config.toml
horizontal_flip = false
decoder_bias = "qkv"
decoder_cross_attention_every = 1
nesterov = false
warmup_steps = 230
Rows from block 5 of the text decoder of a small image captioner, named by matrix and row number. Rows with one number belong to one neuron. Each number is 500 + 40 x the weight over its row's rms, rounded and kept within 0 to 999. All counts start at 0. Numbers have three digits each.
After each neuron's rows are labels from the 100 texts, of 14976, where the neuron reaches its largest size: "tokens" is the input token at the peak. Only what is clearly more common there than usual is listed. The data: pictures of board games with random positions, seen at a slant. In brackets: how many of the 100.
# gate: MLP gate (decoder.blocks.5.mlp.gate.weight, 336x128), inputs 0-127
# fc1: MLP up (decoder.blocks.5.mlp.fc1.weight, 336x128), inputs 0-127
# fc2: MLP down (decoder.blocks.5.mlp.fc2.weight, 128x336, transposed), outputs 0-127

gate.149:474463491463495445559485374467435512483533433466504489552530511508515513496506471546487490498478475465512594516496439545526498478512452534591485492461596532479513560464483510562504526522475494498586478574481521491510515487470474471441538511489477502493481497514512491477518534495472498502513433504498544511463440479531509471476543496508497597493661430589538422483469530453537509511499
fc1.149:472459499437514459524474413485425525483519403446485497552557521514508484487525483521497483499460488465520602516518447573517499491513456536594478489458595501496487532447481501575498494524470469509580510581501531507482505480473495451419533518496491517523488504504515475487504503506488512492527438488507531503472463492506508463479499498530507577463677438578523438456482534471554520512504
fc2.149:498504489485495558620493388499482500499540506442493467512524524511464505500501505504491470506477502465526532519486492497507498492479490507550489535469540494493480510401514531507503498513499453498599501561474489498506462495497515484406554493460496500514476498554495435499455507496481517505498459548489541514468444506524486496500513498501514512494748454517526373460490508496532554503470
tokens: "yellow" (53); "white" (47)

gate.145:525551470483454519467477562547544479457448511445450518512402514509486478490531521403462509427419492571463537486513483501476515453536489512542475442502490518483463509408551514493478419582511542556537487467542526491500527455493532473542442556494430515504484479544506513540510580507496439463567505516583484460568444512479433551556566502525503516484497487549434536482501518525460516556509
fc1.145:456449536529533563511501451500532477532515508483564472452513529489575522410569424484606514519490473413507454580449539542464541497504505499505514451575532489480475510526483514527440444458562434432511506506445478545519504497484551444523461551511489512537466520497518427519490472494443613546485444505478443482557478493485517544471477512535507455496496465486462568488556471490495548435527
fc2.145:517514546463510459493519524526592504481460443554519487436498493559469490524488541459512521512468536484498518514421506524471461486517536469516449466462427502533488458515489526501489499481361509496558537459474553516462492633489503485420539515462446514459511498548494497488522571511501498527504564439423416482540394480529501503566440488516461485537467530524564576481482544489534479523505
tokens: "," (48); "red" (27); "grid" (13); "black" (12)

gate.27:574596535490468611454465509472416490492468489528530532530482572514475498457487517495478489512561581496509471421471508492474470513513533540517566469479510556432464495518471499545517516479472440476473483506475556443442488478430421421453523497545530485491474487559507513444528446453515505474483569531471545530501578516474568497538489510485525553514389488516492587495550467511495521483479
fc1.27:477465491520497427544506465500653488530518473477506469405527485533444530490486529463513509485445485498487497506499493494521467494531512489513499514480482497551531489524482543521502432583508544541545495484505501516539562500547575480614420521472498500504478511493492588579480529543466477501477454549489485493536438478522478559393509452500472495416586487454459464469460523427523473442506
fc2.27:470515497517465426434541463495427576504478502494477511573498464483520504501537479488450479485485485506446533558637476468501551562541500493485467404536552448533507512459509520476398493474449495493514519470493523524524461517530545508486522603491525481492537473436522485494529518464450531557513489491478540381524524532560422495452552480520519520539591444518520484561484497525481535527521
tokens: "2" (17); "1" (17); "7" (13); "10" (9)

gate.0:561535544558496538527476494539522466488550516547454552509562561479432516483495468498472533518523403463480466529496509456462463512490456512537519505488494536393518477504547471495454412508544494536416517496400502484510545531444510528523498507539482530456525472561491530474610514383521461472441501500488513502555519503444440478498554542484485480515458514515514447547486572571514439501461
fc1.0:519557559552538547529489487553523468520560517527471512519542549537437532490462507521478524483498414504464444572527491459440460544496459479534491480481468547404526454527577469474433456478508516534450465505374460471534538474458491487506504494568467500515529478586518512533570501392523481481483478505490532509549516473448494466503571543518473485496501490522498479565485504606480441501439
fc2.0:484509488507534469482537452519488494492482517593488526476546575483399510482472482493482470508461482461477530522491521505470497481438519487483481523497499544492508458520520407504489472512484463495502493471374483492527686451493519513481554489505512506561570501687501506487539481465488491445501438550474583519525510489513513512483523519501525517526437486487504477541496484508514475494458
tokens: "an" (100)

gate.152:582527532543444483487519522588466463528546497488507495470474559507458484514465505485515521522529479484499498524561554410540477523445518457501486556562441424439597505474515457468473525503513518511402479480451500547517576483480473551480487486526507520502482481550506509468484485454521541478511564568485606458482534506466557438473580485457452485504475460583484405542513528523444494501464
fc1.152:526464504455475447371452448435547509514567489519642464513470456486520512517517472530503487452471499460537487518495466514561524499471570508492442473501482494615562502529498528453571479446522510520583548569542533519519487492539485488510468485514500456537522472452421448546460501551467456491530537491455514513520583534480533460447523453464501498494490456498511536494485534412512501524528
fc2.152:488513485495524513531480554519493488495510543485446465419370372502485508538449544460498514480561503500463528552503480516495507540573494469536459492527487534515494488521467509539479572499487528483533529448540470514571407596527558439553520455530530516441499493431493525495554511528502531495492555405473471473466433436547535490523440521510491541564445464527484539528434490465488483505515
tokens: "an" (99)

gate.31:411494450483476477543511426484415493474515477443481506522507477456504529490448510469511486473493451471521598527474440525505506470502528507555486452456572493477462563479490502575529512496525459524533457614497521507481511498508502460500488551467514537561464485492542427508484524493464571479512420514501589552487487487515507516473514470516524584468644439580499473467540490469541526452537
fc1.31:424449431487503462555472429501432532460510459448502500518512507461566519480488516488461485487460479468516564502514465533504493406543487519598469464490599504510427533532497476534498489465523444506591451614509532495490498511497483437458507528459478530534495516491537439512526550483463542475531409488485542550492483469521523492473523523508523613480560443608467509483519500482524500476502
fc2.31:486526524520436454541549476482544479504464481551511467529494517587521488425551481495561467511390537467503485556503549507520560453480479482524499492476538493482541465441454597448499501476455464466576547537533518493485455498547543442501497489556455454456559539546563546512521544458425536525518498480509452523500427454513472509509435535462508483494556443443589497540423443512518484470478
tokens: "yellow" (51); "white" (39); "blue" (10)

gate.154:501465464586425500440494498472435555526552488512521507524527573473552545480455592478527506559460483464500599495486455575532438521553525476471519498506523534482537446547481590589458504437484565515467526495556471447559481537510460584532451513518486510431522502459471516441554514517494513539449433489473491458491514465462483486505511492508457510509533464511482428435474495515490434487452
fc1.154:502468562518536527516530489453506485514461496563527539507492498441547546498484516492459501450503556466512541544495444366510433489520484561518463488551527550503436497615524526524536413470490454542498525484353520467587506494508531507492467484481483486481511538504515494483411549525479482478561579450572493502549509499437471526488547512497452505497495527469563488515504512485434523457534
fc2.154:491536521429430552441473497505553531495583537453424538475522385529512490507503486462481515498440515451445501533536486568498503522586535507429481508504495553482554516486430503508472579519505464489433539473625470496511461541494507508561518519544472511537463513493489508480597484513486478531503515486426478527472473536517603497514471492522505501540455531451446547516506479517504504489394
tokens: ":" (89)

gate.325:502515466457448478496565566518549529527510435498452503509518441385560464516493529508471453529514546588548476531438521472489473611537516496463467522501632492475492510443478482461520498454526507513539523504529460425567454474443499514421484484480459505509501452505576531453512427528538512513492482536486488475583464432536521490441563529501529440495502561519494538480497498524517531481478
fc1.325:470473495566474544498494462546493437495491493433495519560495507489477409480517398575552533492565492443484482456565479538477487493523488504529495476539489548451533524471502520523504483508434570482459478434553645522444530557596417471448505439511500480498465517484509530537432524471451523485519512452496484530459522480450535519567480507518496444529486472485573536545470502499444532522530
fc2.325:506496454440466511473473482473443531529495434495478511469549411536501464473498459522490431497514488528499520533449577573499548509515505461422496540547417486476523478506488499497533502455471483457586478483500592520430508594481478467583550561526427555556501506468546488490500487477543438435505494562522531525431550510525498504495511538525489509574485455483532498487550509510627471487513
tokens: "6" (93); "8" (7)

gate.329:472501548544472510550425487566468521450476528488444503599473406513559497498468531476562545463551478473495424484510580509513482493485522529538521482508450486511538459472518548490522520523477470464524544509494519537491486578478475517513448550480370441534484464494521513507487416467553561501419484445517478528554550450440506438498494511510552499579477568447481449484517519484461445505535
fc1.329:438492611514502486527560443501473524535493450457416493570481478519453635439470424519497490543504453485507506596524489503543462476507475527492525479478471513558459503529476440469513523578472478492512517482469484530575458490507512494468569495496495542459512423482496517495495501471533427481515522515504487471631539470511503536482545471504580517499451516469538560493503470457478488540584
fc2.329:509484472513486525549475502511480510507574493582608487519450481493511497467461490465505473506535474458505553449523473498534506516445483428484509565457494425484480462493606495507514449447435482515469507521532492530564426533521513512540508504510512503463558484503537645503484514497471416356506410535435518529521495525464482493498494512473504486537524477583525524489540506498455519492557
tokens: "," (100)

gate.332:535512538545511531513478492521531464507543516521508515508580561506419524468470513499484509484519449478479501545517541469429447551495472485541483476495515522355548457530556460428457463458505495516443472502424507538591552512468516518505484526553481518512531473586527531491573540413531469481477506506464566520534531498429478496493587543489472468474443498500496433550478538542514437510419
fc1.332:522518525528499529549470497564555454504545501514506527498592549522435525448501493481482514513521416497491488518534545477446448530476469493494520501460491497375552476516563460464481438465527510507403450461403496518554543539455504505527507526535487497512518482567520554519577578420540464485460512481472537492540491493450469480510578532502493449485477504528509456566494548578476454498411
fc2.332:500500485532526533491580462549507526513484460565491523438532569488416483547467454489497479486480463489504490522518491502502516498471505535492495494474483537461538501494502392496468468519526465514516527485329501498525637474455495501498555503507494494538551492612489533512560532447470469412491472557425604485553502504487517482509517555486469502512449446512539449498476503528547493511489
tokens: "an" (100)

gate.202:523443578505514498504534435548511427502550484497497517384451466496476497490460553438440410525495539533557490491503513427561515496461483539470524451489561502533522566474504530507546519513503464462535514445507440470543499479530520508369494502452540488507469504538531463533486457509534435496490514532528425514553493441552515479496483582494525490540455491557512504518458412533486568561464
fc1.202:455421479487499473538526484602497520533523463497493553428400428475490493521447553481509516520562516524588456527447462499521475499449552509465492523521500452532537584502536568454567493496504468483537492442435503512533559428412535517463502495525506428527495478518559447523512505520518450536473566469533515467510539444478522462510531527471546473471509476514480579509517421548448480517436
fc2.202:486432595537504514540497488528604427525516521501536454485516629507505480510492571552499553502502545543499494531439465477565520517454552480522523512452493525476558511475472411489493467520489467506481478497431414510498447483557458507461497515422495475504494504469528440531524554515494474473512504553590395431558494463551545464473511526526508507497460477495567487488467499495420480515486
tokens: "6" (99)

gate.126:541518478503460482489508480465496551505485478522484529575461527454433493518492461521507535517501512476577498528509519516483522527515493475510490450517481482504555540543577537522483468502537427532442535444536613473435538490502529491460460520401474541551487476484506512498553501492515495521490525481508536593527540443483459505548510480440419527562379373529538460490578462458502525562485
fc1.126:462494459486525441580489485574515524609536508508507452561500496492558549517484360442579512488499519491428523508502495486511564493503496480471492541500511432493488474520513497547532467487556490469541468479499529457509527500516517480488481510555500458467447495500528528548436528446488514489470518496517605523500552526559584557450514508491471518455537523397523440400450488506449463464482
fc2.126:486542508591494488447458507498490474484438520481495509513476415395466531480500438512505477561521523522578518532566511442510426563513511513540548489525557538539547513496448555467451508450452529486457501448475494456499511482536467465470477534501512546492541511441481503493595520469447572496516490474458526503548432477437462456540517623513513480524439478583481523557474485463543520516544
tokens: "2" (75); "4" (16); "1" (7)

gate.211:522490515528460495472511456510545513471549523491465452458535571488524438466441501529588522490453483528543550535538501526511502505539580490546507535479560551536530529438458475478562477443539616546457494552485489495516517505517511480484492528497451415480519478547408482438546507547431558495491450443549481458490500470422470456532493472540433462477552524495509468445572501453511441470562
fc1.211:432512442524514539554448492576512542458590522539471549531444490525476572477446482513464500445519506479463519494493476497508568508485513501515481428537501447474441491584530544519574490472488478501468574533514448517481497462516400554434460442541469457554467521457524526490471417542472523499487493472513518539519479504502544496504493604485589465490413489514473527557451559454460476496501
fc2.211:574500487517521495490495459490521525493411502517430443431461514488575495541515447512524526468508507497506523460468493464500523478513521494538546518459528496442493465482445515480484468552488642507512441486547489526547514550536443481479439452498480489468472537591461452486556549538442522517490489485488547468502537471548620498504484521509520550564563492518551400493583487491489422501448
tokens: ":" (67); "," (31)

gate.124:529495480554445504539463481517553497519581490540510482497498436496508502568500543580483501563480514477431579504442415505448496445492475591539544469418539494453517471449569463517497477444504485465481518504463501544467519510510540496481480554550516517472531446510380478581467461530538465559548437434525433442534497535475512493546501513518536528518452504479526474512479418519560512482499
fc1.124:487517443532513485521460528491478525543552497452562415477518526413520540581497504548483538552517500466522475441519524514491490475519527509639498419562514486493457543526511465496553480520526491559523539492514456520496481514474477502429493491527588513501470445542474505597476449484511435508572477492444511493460506471473497452520541520435521471549543480510513431437541523373513478467517
fc2.124:544429532461526531481500492438522544463585479459478492529445501532553517522580483534530506504573597505453537458421496494496511477606479509562515543518476544547523429495517424491516418454494487465458521482444448455490431550502459495431468483482521510463494479538507503520518500454475473597509489514483476478584539548492476525443507472470480542598510439512556466478505462495536478527512
tokens: "an" (56); "red" (19); "line" (15)

gate.4:508463528464465467478553428460455507509567510538387506497469522543498498524578552526526454536569474426483468495489458552489516550469534531511480545533486485548465552453459625532487556511533465509490465476491513521494494573507465514477468458453505458584470494557537486513524441508534495495516437498423447501496599504469472468467510464480540472431504474471406507499485534557512573504509
fc1.4:479535486469461495526507523527490490508415511503510520430490589409541523543512476506434517493497523527468520538493523558472541383491423491561529505452470547492492490520493511529473458420454499468584473506498433494475533450443476590567473457558524525507481485478536585503480506485536481426518526514432568476531468488559509527441447444471481529587495464467515518521518560476488539547513
fc2.4:463530506491534406463391480494511504507611453465471447526501470606537479486520505576507523518495533427550524487473506485552464482479544490521484437479487472498532499526523444475493546528522549518506459506511544470459408469507508499468526524503463511475528480469535516541512511549427482482513388554540520536540467484466410517504499533513534466463586534443489408577541498494531477508464
tokens: "," (49); "3" (14); "in" (13)